{"model": "spectrogram enhancement model", "block": "plain", "upsampling": "transposed_conv", "lr_schedule": "step", "weight_decay": 0.008}
Rows from block 9, named by matrix and row number. Each number is 128 + 24 x the weight over its row's rms, rounded and kept within 0 to 255. All counts start at 0. Numbers have three digits each.
# conv: 3x3 conv (model.mid.2.conv.weight, 192x192x3x3), inputs 105-119, a 3x3 kernel for each
conv.121:116130109151107140132139116142139139120139141173113143130144136096102126131133139078102097121107144221138117134128137083132153104129155126135119143113136145125107113111112091152111118124128179128140142199112140160166155113126116142106137145121089140153137104173155105155119094058133142120167130116159139127100107136160143119118113105085114121141147161112125132094163135122147182101136123125091142182138108
conv.122:097173158113112157110124105128147167080093174142111117095101152135152143121121157168171173119149153100115146125099103092127106111130111140139159161136117163127139106112117150111161145103145128120082180122073154094112129145175177121132123115136125130112118100104160121127114121141131095166137132173167157175134106129103109109116107147124152165162183156125113096187139145127160137146147160133105154139197142
conv.123:155147126154130126094127100096124128100080131099140175107145183105115103096154152103137150185131091082120075120118129128131145075125154135140160112143109106131120099144145144104126128157151153101136126118105182104125084129145115138128134129102079155150120082051139144115128151160180122134145107112098075136104149104122126157142124176123107155084123133112134119109142096111134155156172142142135134106134139
conv.124:118121142135118122076116146121125144136147158117165104147138108198118126129131138124137105170129122092137160182104107160124117149128118109140126134147110101098085140122091150096126132122119106122168088084141152101098159136122148142125128112127120183092183150154132133155123140117112148135126142095145128115119155159111143143152141122151136149100148086179128129165133174153133098126157133155103165096130153
conv.125:072112082114101160090081158097138091127111106140095164114129151104106121145149108122113111139101116141124177118099092124114111143125124098159092151122120102095144100104145124122124120091141118148158119102082111115113115119172111125120130130110188152156145117161148103117107117140119111169114088198144146134118144165139128160129161133108123146130114131138138167105113093120088127130130125137115117123111140
conv.126:092113139156112088143105104094089094128144142112138142155155106114138133107119105130156130105115112124154146090170171171116110157125111090170128069131110106075089101098141099118164110153128133111083124102095121155111153110068147128122135148086134112027089149144110137152068137088118119136111166110132110100148142104113151147106118129121112140128123115121113073127116102112090118104124148114123107121107115
conv.127:116133138109180101110137082171133155129119154187143154150081128118095113163166126153112091111134084111130130128113150120122143104114163087115130122136109113126096163095143207155168120132151142109137175094133147146155125109125133123115128136159155113114094103174137132168093098126140143111113100101165117126151158145146145125126115181146102147123119146132108168117142155133134138138126142106115132159156157
conv.128:144138089133150091123114121124112088114142113120122176090124147162140092122112117122166102152118165110099171107113136089146125149163162127126093110128129100158138148114111122123163153128146095134099157153125127093121149161135140123139135154165149145155162127124157142113123112106111133149139140105144133101121098100113144086115127114130121119150100129125166113137143150137112143115152130130142170129113140
conv.129:062172126157137122137151097124122101154147110119177140156148118137110138142156149104088110079107120115126124097130103093135151097092095091114168116149065131130132166123132124156116108134115116120130116182106156145108154107111140112109135151155157067132140073108149086142131097130105084122102096128086118123141126181143148142091135136105152129106160116160143159119113097157127094125136139125150086136089074
conv.130:073116142111084148155147140119112127119130146115158134147118123126112159082096116171149168121164110113099132183145143149136110110076081096117161140140103116092094112139144104138089092120125155110148159151131183099164155136145119152115133124141121119092142115100125138129106157136105141105134129123146112136142135151119113140159100099169107144138122143125079101158129089119134106120150108121110109123120108
conv.131:093105116104099094109110141118139101116115132161134120145141150123123144121154137117117125155139142115107130114111063133110113096086098137187143129121131076134082127140146147135155157154110144155101119106129163174187138118116098138151119115151143124110159171114103115080151126100126099121139059107158095111169135111144107097089142107097142084165133137161126098111156165136139159109137134178161115123132157
conv.132:128145129113144166109100169131113128137163161121112114157152081112147112109140108137146153147140138179146160095115127146106124163096176118134119120128151151133164126109096118149121093117131118130142135155115151141077129132083108141118154154084142155102096128067140109109169108170126130149122117172116139144144125139138147113119154109141128128126147136125150135112121110148167091119172165106132118149115124
conv.133:142167069104145156114149148130116142155140164125136119119149113163114127113140146144134090114133123132139142085087116190099142086062104082137138112109114113137122109141089116148120134130158126114143095130105110128134109140167124156158165152149105102181142112136153106116130146111090132157118145136122119162121142141150154163150134145126154183113132148107125109105142135102135105130111113112124127138141139
conv.134:104090087140103127131152123117142122130126127159174208109153155154155118168139153096128138133167194098109133169156100105131124146116109122130135108130127126118131135116102164154119160145126121124134140168144136150134147160150143155154143142142120159150136115130131138098112081101107099141125083123169118158158139167130113119132108171135132151142118150142146154148136119109155134121108123163137112099110079
conv.135:147111121131106134148134145136121142119149138130146141116138102098133108101126145109146148111106083099105105090113143170110149137106108096099099121130102130145148111132109088140145117116119135129127094114123152124134116144090094164154125104127130139156138121142135146115106141163144112089159101130164143144125116119151133128141144167136156152168160126137157096163146129122156100127140165171108137157160168
conv.136:149193133170140080119093114139130155126131157107143145132123164145160153108141124153112130122165175097163161074109107086118139104099095153125186133154143125139149116114117146126167105147122148152171151163108144152133133095142116132115137141150115080081068127163129124161153156098113149127108143107100071130102134117123154140156165109165130117151148132141168142141169137126175144103133121131143119155157135
conv.137:135072099134132116107156084128092130144127137145140093114122142167175140135134143095100148093140135094095118107154175123129165076107114084080099089147126106127084114122140125135129161125104145134117132132093153148162128164149116132140140127160106161141105102151082146124148056087107093117078087135156149137196122150148117140135097091150104120163128134113139143143127137143153142116105098104144137100138106
conv.138:118188118109128124118122120107126096101132148107161114187134160089134102102132141104146105150114150103081113118064109146156108135158127104098122102148125095111137153096115101152139091102142087175153109114112095109118153137140168169157099100119103093153161158158153146184103163100125148170158113144131131135149133127102124126128110122151146151132114112122156126142149147112124141092139099116123130116092110
conv.139:096121121086129136138118160124164129146130123130135178151168178143150168153106114120116157099141147158135142088092092106117094140152158136111137103085168107112167148115137170147143155124159074109091177149146143144150152114129131116126145141145159143160159129137128125053136110133107153146126134145111123126109114120113134135083112119142125129121128142075110159130149154143114162121094107109097145121151150
conv.140:121106126131058183139114133129138155155157154140141141114135119112095119089105159117124125114138118131165144118129170125130139125122143149102133144109080122129128135105101139137141110131154163149164139169077153138104140116140140157105113098150123143135078139115129126128112103094116139148119171135133152146122139139137110134101166122071117165108145148105172156153187150113092120127153089105113156145125116
conv.141:146118143165119203108080067171163134150158151139074094111130127081109112090126109108138155130134141140114103136104119098140106103123147098161186110116182113139109153168138132100135154149159123172118123136155161145128123136120118122116142137113118139127149081101120129143110156138136115160136118155135121104129148135115135116147141155101124167091112121109149129131108127119162114141125148145095148125100134
conv.142:158138113160161140121135116118109134125153152128160169163145108166146137157139134137152101146135125118111141078087146076118070140127108143132134140138138115152120159150166142142168164146144128118117132128152147131147151159144120080150136155123150155104103094129106136125148158170124125112133122126110193135118140105086106114147132152108119128161136137151128140154175187162103120107155131135183173096102128
conv.143:147149107136147167153120140107123101095087069110126099123121139103137127135157173104115133110184185155146169136131113118111122148097133111100119125128133159112133158151133123110138123129181143127119144067074115110119116158138060090129093101121133115159112139093140156150123135135122133118138140168098149155124115129124112112076091133155143173092110110128117098064112116131186168160129134130178147150116148
conv.144:132085107156125122143142183093146100167133141135147169119118107121116128083141131158108118130113119103110166138141111132130087148098146178139113121125126128140168119128130108142166119111146119133172122110154156119119111121151111134145108141125147145122119136133138155107114111114101138133149132118110108107109138157114123138104087068133147116178154138114116111105131145108108097155131113119140119129130109
conv.145:128125105125113094111111137096109152108111161134157144166130103115111129144122133101129133126113108092106125115181127137086108153136164147112105141172132093125117132166151095101116147139138170126131137161153065139133137129127139090105126121156169154176131115145159135132114141130148154168124144122118117159138118112099137145132106134123162135107121104167131150161105163089146172133153147123128126124116128
conv.146:121140127136110201126109137143125126162137164097105143164152187182154156085111112112150130106158189093139116128104080127155125187132159130124152136122143093116124130142119134116152129104110118135104085121132132118166120151159111166155134152134112141153159149113115164159101131115141141146148131106103103160097124168156130149129160167151118159108139147120113141132143157126161124131186154164134111084085111
conv.147:062141138107161151136127153116129103083153106106134121125088146117183126081121137132117109176166059123156099202180111144127106143136152127109139178142143115084102130121107128131093123121153147103123158116119141139098135104119140085091149101093146131096140158096091142092107132124131090085102131100130143138170141115164141100101164103070178150112148138115077157133122107133097084128111115152179093138129131
conv.148:120103153103092099119145152144135101114160166139151148103082098095136162133123168111108135117149164113152115133092127110125133143137151147098080105095116165103149148084082145123104127105139091138113175143138184112147136128089157172119106111105109147131118160154093115132151158156141135142130104129113129115113165111133126128126128136086116117100136141096122124116190123139109094155136126094147127058116123
conv.149:120131178117135161117132092156129134145139154157156114167179149135123149102127086088103152103112144085107133137125118161155123148141143131130188151141152100120121161145139126135122102138090134065120092124120133102138147105141125152144169159142142148152137141176149171171144123134161127147118137109107080107110114112126156179155129108150144160115118128149125161134145111184116071125106156159124159125101101
conv.150:075105169102116137121099103103135160100126151143130135109138148123150129179168123158126088123123111137168107148109108186081100125129156149116111141126159173165110088106096156144140125118107166148101170132116120155145115140122106117115139182153137157170116168124163164138143117129109119139118126126152159138152130112147161109095086122092096107140138108159135140111137100168119101115133147046130148113136080
conv.151:182122107085169117138139137169111126104137109137151143110109134133155170139128150125162118122109132139144094134160118077062104135133138158145123124148130107109110156111106162157123152145109149147152171095166139134071075121119142147107157143123099106082147134177093108123110130130152137144138108095104131132142142122113128117115120127116124156088144111091105156116134153139114109129101148123117187105117136
conv.152:105094145099107100107106103166169172130154127095123127103116163154175148106151142107154152095141099122119102128131104114136140135139138120143134116122109135137142098108138157153149092166158164150114133116109086110120119099122175143171120138142135145228144106168099150120140147165102107112094129103141142137143177144151119095107152168144129139078113162159136128160125133074129112142145163112120121092102133
conv.153:082087117093141079088114109127109116120130174063139140150100114114151137089120135105130126152159173142084117114130091110136159133144127150111121114122113126138102159139123140150138130122138125130121186135127210109126162132126142143178148094115150141109135106183088141180110148133140102169135129176135161104087076141130111121162140130143151102099142122117108103157147187139054111085102099107140131085141119
conv.154:138134108112147161109088146152109126144139174091109118124132143116091104124123143158113163161141128156079103124141114133185086119168129144160101126127155118113130114141104145115151148114137101089143152189118167094086118119096167156114124121113118150130115105177117141106091076133175107089170095080158148161123162148102125172112109133124129152119139125141109096114189163161142104138117129150114155164141137
conv.155:078122127122169159111156157121123129141101140134126129147149131096126140136101131116137149111158166087145133119106142132146187091176113107147182151151178127114124126116120154141164130131177156172145145155106149106115137136136140151126127102131139133112122090113165109158122143170116100134108111153148105202145105106165167128125138149119144136114138163151141159158127134147075116147117129108120173124136170
conv.156:127169123150130132065115153157143161118157132099108093120095147136153092116198129117112137122139171083116129133117134106086130151103116095112116108103115158153107095123110118130118150170124144110166051115160172113123113123118153114103121125112121131107135174144099122150077138079129148136113110108158141161138116110126103081123159121086101141099123161170142102116130115160142121122138144117134166098117169
conv.157:164126154107105104103113118146102090082141172124141114136112117129180137153165144165080125150105101115086142127087157141099189215172166150105145154139116134144128164129163112174159153128117108150150120150121123139129098148109164152105121132100113096101125142146127158157144103171107089104088106116139118112161107114105156114131138122141138139101158139120082103144118144144103084174126145159151130117119145
conv.158:159088105107133088076161091128141148130134115110134102113135173114120144074165143157129134145110089089128093128133155105104159143096151120136092133130128089155099141156116115134116092103094062133105125119154118111152094136108124106087182108164133124071161095098153112081123139081097115076116140107120117121126124173116142141119087137135132171157143135094193121136115122130131108102097130162119078127135073
conv.159:130101092062094110111085157160160063104134120110162165139103143116130137145156106134111093146083100134115128145158109130098148163150138122129119149107128184127102146124137133102157150161129127106151174110126136146137092113147148136114136188124161135163163128137106147146111122119139125116150126150159157113133176161112139136164133110118110148105133151092104172164129102131135115178134108125120119151125135
conv.160:069119150117123129140136104118134129102124133121124123111136164141104135097098173151126167136137148102139080102136154142148151128119143125116093126131142137138131117128144144102123134114135168131126117150186131164188150160126162120147140109164124106152139156126136096118186117105188142142149171114104124099159147110125153159107133114123150107113109150136142079118150116130170155067134115145145114135123121
conv.161:090137125154140127127125116122126147168117146140109147127127135173157157128130132128098087168138122148103110175120108132111101135128121143108125108143166117122110138138100140160168149153155130158148099127137132162119143139134110145110145139101175105151146064143135091120131102098123114119163103119110110134106108129100119101103108117152098118092124141175121153177138142158145126105119132151133142129096120
conv.162:141136094088120128043161147142114147137123123116138104137149129097157090133123109153148145141140101077130142118091139113140141148149125125046132134144104080173108146105110139105084114107086128093156154168114172058090127128124134115126139064126108146130135120111091125139106148104135101106060120093115126145133135106140149182135154121122116127111126163148141150106134121108098119115146129124101107069164150
conv.163:135120129143097172097112116130105125146108101128111151112097072119107110166082113130151117122135127100123105124140108154104111130122165104114149108135140137135105166135148138107088121077107163185170146171163134127142122113119090119104135132123138123141122110094087097173146130158148113098094096045093076100102144168154138153130134104115122136130111128112138175121121103141110145138124096138097127124155112
conv.164:193098125089148127087128100149094102141103170119137131110084134158151174134118145173154118140107117114128119121106097165121146142126132134129126165142112094144109116095100118119134162114094078150080191138128157138127135146164171160147180100100138108136145092119154130093118122102119090066132146112105130114158139142141143101151108108095117113095134141096093127152132134169158173174140154149127121092131146
conv.165:150133142150140154136150139121120169142161136138165148107141156105104142108115134117151113133156119155126104097049118092125124130100108166154124170128168108109107113136100151144125144134124114132147135116152105149133105163089165170101176154138143110102083087112126120178146140124176134132123166112136157136139159129144142122164122102113117103142167146157103165173132152169146130159135093100155096165158159
conv.166:150146170086122141093124122115163123102149121110128121116137127147118136169156129145151139146152174146110113106119117160144133152137155113120087142105158153115104126104125140103111125141136189174113172144106155156166133116116150142085146132133143077076124179153114120113128073071110104146127105138115110106105144124159121127097101114132145069110130128143138117163147121142147143125094141097144124160107088
conv.167:078132151150101098103114091075153129116133120156135150141201132069160156122125142106125125147127117110082129153181144166142168130134123113114142128120115144125102129103091133132103134136130133084132074100116154108123153113131098117120106115148120153084086106091089127183109118115133121093135121120128118153129112150103145177116144113163105101119125121130120160118111126182123146094147145153134125122112117
conv.168:106102098049130133079153094140137151138140115150133140141131156140091163169114130141118093091101103151096079106123129088135130141113147162119141141156134175119113114108141129134126150159146136114143181106123180135110152125111156099132124145134137130124182155112180136105155124098129146125115123091159137136158151086125145139105115147124102115110111159123110171154104180184161123132123136099125116112119120